Rows from block 2 of the text encoder of a small contrastive audio-text model, named by matrix and row number. Rows with one number belong to one neuron. Each number is 500 + 40 x the weight over its row's rms, rounded and kept within 0 to 999. All counts start at 0. Numbers have three digits each.
After each neuron's rows are labels from the 100 texts, of 14848, where the neuron reaches its highest value: "tokens" is the input token at the peak. Only what is clearly more common there than usual is listed. The data: Morse code for random letters and digits, with fading, noise and interfering tones. In brackets: how many of the 100.
# fc1: MLP up (text_encoder.blocks.2.mlp.fc1.weight, 576x192), inputs 0-95
# fc2: MLP down (text_encoder.blocks.2.mlp.fc2.weight, 192x576, transposed), outputs 0-95

fc1.132:489481498524510512509463484524516528504514514480583441475509552430591570558519502454480518545458526477561552486554535467468512516427428486505527439429412440528475471472460511479547519494541482524467524445554506495351460546454563478495546503536451475538476508475548480488434454496460545520
fc2.132:570569536559448453503563589511543485547443479552568501533530546488555469505503393643471534505499422511473436479435542605490500553476481525592453513471465549531472428469499446496462422522569533579478463513477531468552579545473501425548498485508519451485519494484517528550549434522502550508
tokens: "<end>" (56); "d" (41)

fc1.201:440552542539497501557531564510510533539513562492552476593477507567463549485479500496504540467533477518514504455455368431504498478493550499520503471537532530436506339483533450549484530544435501461509470477546533527466472462559528540529509488472478530497491532517602505427523515524439410553
fc2.201:447494446498491530578473515472535540475453491550530509424502535495533512465476511425511571491390463505502482443513505456409494506491427469505463485507463473523508487431518477477521437543472438487512464511551519467578490500481566460529473502553481504584505491535536476508549498497502465453
tokens: "b" (51); "6" (21); "5" (17); "7" (8)

fc1.464:507524506480478492469510436585477495481514449509537497550513530478476505504503545486500415473415574510545460514492445504450479514511480560475445443473470526509418562457428544479456495483466519530550504449533495505573442546482502547472552504465509437509485451467538558448566488467542508492
fc2.464:493468484513510579472482477496454451547547491500508550500524521453479497498496504554455466423521554524541473524483578526517495479440504514531428501504458483532475549492447459496468539544418455540569458477546524514502486556463578461465497462430482526472505415533474549458530428486503424527
tokens: "i" (100)

fc1.394:499506438530490502508481494522432495560486483549494423508501483549529518471538526433502468542437488471508448513439439524514469512458515532488492416469426540510514554515515504525549381572451488517456515495501461534567463534498528492492459436566504461556527448451509549484535458536520502532
fc2.394:444447457508541518455518491586505533531519476522513509445509583579501490417509528541460502502389519478487462483541351546539574531496465504427449450475481474493520543532486491465486451537487498478461579486447438506502447482481508456579514499521534524414494484475486508579527497511474446522
tokens: " " (100)

fc1.80:500466503461556467501506451435465570537476541470527536524462489590453555547450515482478494475530557466504510478530485482450468491496502512546415484471460500449517500502433507515533542530547478463519532536501516436500481462498570438452461553510586527459489577575521491482445543467482554500
fc2.80:512467515481510502497486513553545506496503589533451434443539502548444462542515454440530499491491535465528500496452434534588505500439525439467489500503501535432507485438500537495453470478537458497512527523452517489420483518457548455507493530540538521421508478535465482499504523464423528521
tokens: "q" (36); "<end>" (35)

fc1.301:492449548499489567528427470477465495498462526592399533479485546470502506453468446519530510489442557522454586504469525517567575460435529494569563474481470495523557582471516515440466500480522496520541547503619527474523584447510484456494494522470535519490474464511475504494463606549459503478
fc2.301:536468507471436441481524542537595496463535418537486454535461514465480435513486506509527469478492481401573570509473514474538489491448460460461505457507466506489553445438476504587450463484476520554505393486516514514537485485447422453516476489479445468513462433543432524483512507497427466469
tokens: "3" (100)

fc1.365:501454508515461469459556468478435555476502456454440526511494483500513494489451472510524484480493525555525495499502469534483459432496415591512440440489442518518558480594549445468498542477452489583541542499474507518495547528423545522492513511560525554516574524595486542435466490455531416529
fc2.365:476549487390480531449435533596447517506584459519504532500459494553533514462482480546489489463555467555404486543517483549457538403541497480472577515521492540508488529447538471544527551485497520545466516462482469556458525447516499459529490479502521559418489513521469487445508498481460509449
tokens: "n" (100)

fc1.174:464476483517513516518507439486429531487544511414492545454523520529512494450452477581522503462476526524538487503462550483479478488518495480563542497513438541479532524478472498420473532522447438513459409450482511552477543502520493437491489537510534496479427505584496505473544480564538503526
fc2.174:409559490507509516504510454472497489417533499493444537409467502522490490424505512516519536464553500482539568479453511439512470478475444542525598505536516558427594511503508479545514534438506449493527533487534486489573507536515559507517531578545481464518495482577529464533485473518469434475
tokens: "n" (59); "t" (41)

fc1.242:516457507521521491542512522523422528461480441525551490500434464501451552459533455553497478468522522591518572468465552460463483526493539517557463526538450534456510502499442486514501581503543425470537510555464540456438514485566511527508514497520459516499522535437495518499484466467546541455
fc2.242:514513540509485498483420490425560500552525490539556442454554457458490452503518473498474524557497528475483446545437547461472529581514501443545519528426509513500424520504572576370512530477433498490534436539496454440472514472490483530546546513568530480519507531510471489499467522436502483454
tokens: "z" (25); "q" (19)

fc1.307:480553456500509461501515494513459473536548525544479469530535446377479491468491598450541507518481544527474388568532506511526510501485444489521417458523446457488445507477528483539496434542534473532577501519471532539483464504497524458563504484525467518464558473497583514502530453474489413467
fc2.307:520493482474524441505532509498533517470495457542559506528553543511416531470464508472471450467542527484434456541459428427482547541500456407500466473511567488442468476481526487497561501515521425451470487545497536434498623497485467548492515451475516539492513493516469436510521455479495522489
tokens: "b" (96)

fc1.143:491504530516457490540483459468468555527477534540537520462524486457505524468427475437502514528472442523433433483558544497488550498544492447515432543406467427477463473463551478485519530515493475550531482494496544539540458447450548562505495488449502567519505566535470417539523492469504499540
fc2.143:452460450523511501490456553508493499496513551475476525513488510522486501534540513539452482408550505609468490539447422456512541501554535493562479432487553484565442464489503475461505481488445527463525438538524519494500468516484444408526513534501510516537474503510482509546553514528471491558
tokens: "b" (29)

fc1.113:556434504457483444515478499505454546542557450513546541566496556499498569525515482447499449520514472539579561515535548505568514483517569555451516512488461580609479508444446476516451434492457557478520554437497534473551378519478504470480566475449483513468524507489499483436500504498484489556
fc2.113:471533493492476487492527478585525512519419500530532490536478463521447486436439551482555500476504461501506444542463514498571594506533512492468504460461413437480484526571517466533498405521542522529502536454521473520508430524445516599549444421464483430531483496491534529514529549569525498548
tokens: " " (98)

fc1.524:492496491582510494548446576461455550561536519472535513484552467495514509590462453482520511420513536451533489563464421507484568546521469503487494455518496466499497452548539545520461511473462488475526441522455502518480523505507504458432494491486514451495496555428465558467515470575546400466
fc2.524:511486445519562543459484484498501472475512522459434493562453593484528416495484522479477472570465601509448533461489516528480468541492512475498457582494551478506511523524507540588452497455519476493566506465519566500454551568537503554483481515501480556524492489468507491455576506556436512558
tokens: " " (89)

fc1.4:430509497515479517543578563509488548548538469538565470500462526512459526499482489548420506491417496567436463520515501463460515487472491473563501497534529553533496569527511492559522509515573512516529485560460445417476497418542528536416475409502542529437561478525494505491495528460450521492
fc2.4:448470499516500557545475597485481494514441485551553490461454476486463531459540490460485505543466479472399511526546503420513532496467512524461511417535467528501497526466507462473550462538532589517526520462500437409500438488568446522538534518549525564517511466530528498508576576588503449553
tokens: "3" (90)

fc1.488:498495457501482536567501494498488475554464506483487481499601519514498547530522469439528517512407460546542525533536442547557442501473521457481535533511507548584488559512486452548533491506529508509458480428505515461472452525432557451521471557497475493577483449428467549519519541468522475515
fc2.488:454524496548497481494540473438505533504460524505467529528519430528581546596520523520514521536471366535460522444456490527489441576558528476510541502472521426519475577516452509485553481437460427518527490487437464478524506472463525522540489486498499409540508409485489489497533475519455492452
tokens: "3" (77); "c" (18)

fc1.59:460517441526370519595448550496481558473454499550492535485521474426539500500464520417481483520520486550527489522487472498540541456501530455503499458443542479490540464514537525559463511504409417510551386531516510451472512491521477452473559510480492505562567551550502458451558548502489469479
fc2.59:493541523427525492497467459496487532488560574489502486547507527451495483563499456499434541427550510507469463527523519476443421505487496547521427532499469550521463579518437510520588533484492539471547460514487547523510509456557511505524456578462559515512468472528469515429482442530482477509
tokens: "b" (66); "6" (11); "k" (7)

fc1.206:515533515480472463526497487486430490519584443513464503482485516529434532544493499492496480545471547487575546490438490521501465377485502485561459409486493523515470532517487560464451527478411536428472550449498543543580434477445525454527497516507563499498520477516499527546540491539488529510
fc2.206:532502487459576471521466500572456500482480555529448439495502547469481506506525553588495471599505510542526543512551548473536522459506523426460466543517525492473476564546493494582540483449527471474534469503532469557453462579539478359508466490474522517490478570495435546529490489470409510504
tokens: "i" (60)

fc1.325:415534529515496542533541477498589571543487573546541475532512541421491504478503561479546476517557519459473429504552520497501479484384456505483546478516471481531468512534441558503475546550448481553519562582513475464504516515401560528526521481537455482497426549459516543533461481410496559538
fc2.325:501581486489481512509432577477583509512514535434478473439491446429556511538538461499472472489495520473482440589472475552484478484487496542507512518580502516529516535566426531555516476476530505520464574501538499482497524562508465493451522477464475437501436557576516457449496540467498451478
tokens: "z" (100)

fc1.364:536539446495497496491495419565489562417499487503503452529439581472461457518497492501525470431431509532473510513495472489434460462555570528517532543545519535524443474549479512513585469530470449463491484533520555524537528528477485472516559545483488520512552517514457543456441518510478513453
fc2.364:506500485494562527499537503448487445553528484573525425543458489464526531505541549484491489480493467455573443514494496479523494510478453453446495521428517535507388506575469538494514570507467499395479490467429501433478487514497585559450459466573472513476517407497474556489498444474489508490
tokens: "i" (53); "<end>" (26); "m" (8); "a" (8)

fc1.2:463482554483485502538525468477503485441546501504497447529449523485522445515505411494527528502464493480498501520523483572457464584507525509510481494492554541539478471433463492513566478539541384557483518524540585446451575497468509516468493421452487608427533472536471518482497449509551536535
fc2.2:535465523417433416529496497463456473501435543537588528606505492508398502555534556473475613542456469481540486472470410493415473494597547504495506463487481444480505528510460516558527539514494482568491514471607466526468509546442520530502507543498466514509535545507522454529477492478473521492
tokens: "2" (100)

fc1.93:540467518523502506498451522416480487499450491406543431455550573513500542528517489538593481477510443446573463468552508487405509577511510518533415481482481524482550514501474497439437489529492523511477509478520515512503477409573477557447480453463477528480425447456460563463515477482434476464
fc2.93:494544491465490496487484501528483559483515421437543512500528585454491559577496472468516512458534499509546492533465520493408460502524511572515573516527451467554519428522462493524506436513489495475451516538558482507521529520505444568541496491562500457446499521496475567451460503502429534434
tokens: "2" (31); "<end>" (30); "s" (11); "5" (10)

fc1.500:404499477494514538557447537468494473458420479531476467522480489475466500484542489532474463523506491486508522487540499466491545477523488456433479485535473472541500527572528519505484486451455533581488566491545605474520459533485541488434501526523558460540517469525476487458606510514519495518
fc2.500:560525518496512479543445511479511534559445482398520515506512501533508524510534407533519469491477496508466524519466466499547468482484492404401541446523489548454445559480508444478458473528508496563469494549489511504469507468506477485505518463486501550427498501456559424456534563523460500445
tokens: "z" (70); "7" (10)

fc1.401:486470539430570554490487503464561462525537436472483532419481520493379520488470470467509491457468543561470542559560504538430511473483457536481494554512432538509486463509485483513565485511534472498544446502514499519502452631481428434568542546492486473494481492462517478457451535455530408537
fc2.401:492512523483481475435512583486583542529583514438586481450481539592507479469482496447528444505562510505430548553444483509530520513523413511465544557498530562470457463444483504507498476529493552503605481493565445533469506476560520463533519488523532538469445560465514467462528516562515504522
tokens: "n" (50); "<end>" (46)

fc1.162:537545488496507460511559527431510594558545583539452456465510545423517553493544482461466526515497475538432505521597482462571512438421563466599473524484531416501544566497512545477561468406484469505529504476496476499508470542463526438544440486453476490490509459521502513525460504509423548427
fc2.162:470443524547522484545491541507527453443535467518524479604468467417455465472586534468502561464475506477560477465457425518490475492538551420557441493460517523463491502535485498508511529523449519485498524490500473439504476522496557478469426502431497478456490495552600436484497490450510494498
tokens: "b" (75); "<end>" (24)

fc1.272:504560482560457508477523543557455468558464509487442513464531514456544521488547503465526498466474537536489457524510586521530436510441509561480484547471416485487481434442588479588541455510442487500454484453534415481540492475526528471439457475570575504534414518484542525429481507528454548450
fc2.272:575461468416433424479537522500517435401510531480418526525502498571532566505486484481537488532518496517471586546534535452490559510525527473451483516493486470524528423478447452507544435485519537497596546515496507438558496445533408530439555516572554548436531538504501488466538432569544514481
tokens: "2" (52); "<end>" (25)

fc1.3:523506495451507492552487468597515511441502496431534554524545454491492567528511470467518433524524464454561570463516461473503471488541518496431486500448484477495448516538502487514448516473478531495439547451441460514465603480507529512453549536423512505551520485528479444528462444459477485557
fc2.3:509520470487543439538487506488442472457463544509523472499583539519506480525516508456472464589505491448495429525475521497447453491541516551474561547468541530475520469512502544500504483509545483504444517585535472508472529492502483454472539487439473561493490428549470517475402478518468494546
tokens: "2" (57); "<end>" (31); "u" (7)

fc1.261:554522469512493477471470504536439511566480478495506508447515544481527547521481494518532537487533520514515550528489434562529501525534483438487488484498539501555516431472522487492454543386550462467496440478543469566497492487470477477501575492477524486455519533454489518514496547471460475484
fc2.261:449506481544463421528474519522490497539536467499521610471488499508504430448483416455483547512509438409392495503492528468451489474515582536479496412411537526554501422590531528541489464440474448421501482543499490488493534534485499509527570537551493471533498501447445521444523517486443512509
tokens: "b" (89)

fc1.446:481451506551544527515516438490450517442490531497486550475499516461588449457461526414465496496499470481526452515454511446486483580542470513571526551462566471477514575545501467520506529530486431514473465523535500520456512538489425511441427471499492499576535546470511476486489504451565459552
fc2.446:416521438551510459475513520459501515500517489495495474488524472476476508442523590532508481485474475494533521510489459424483479515499480466418474535489413475619462477543510453448476452438460444562490551526536435568446490574439465490457496556474575447526476506549468511433501479499529494517
tokens: "<end>" (48); "n" (18); "a" (8); "t" (7)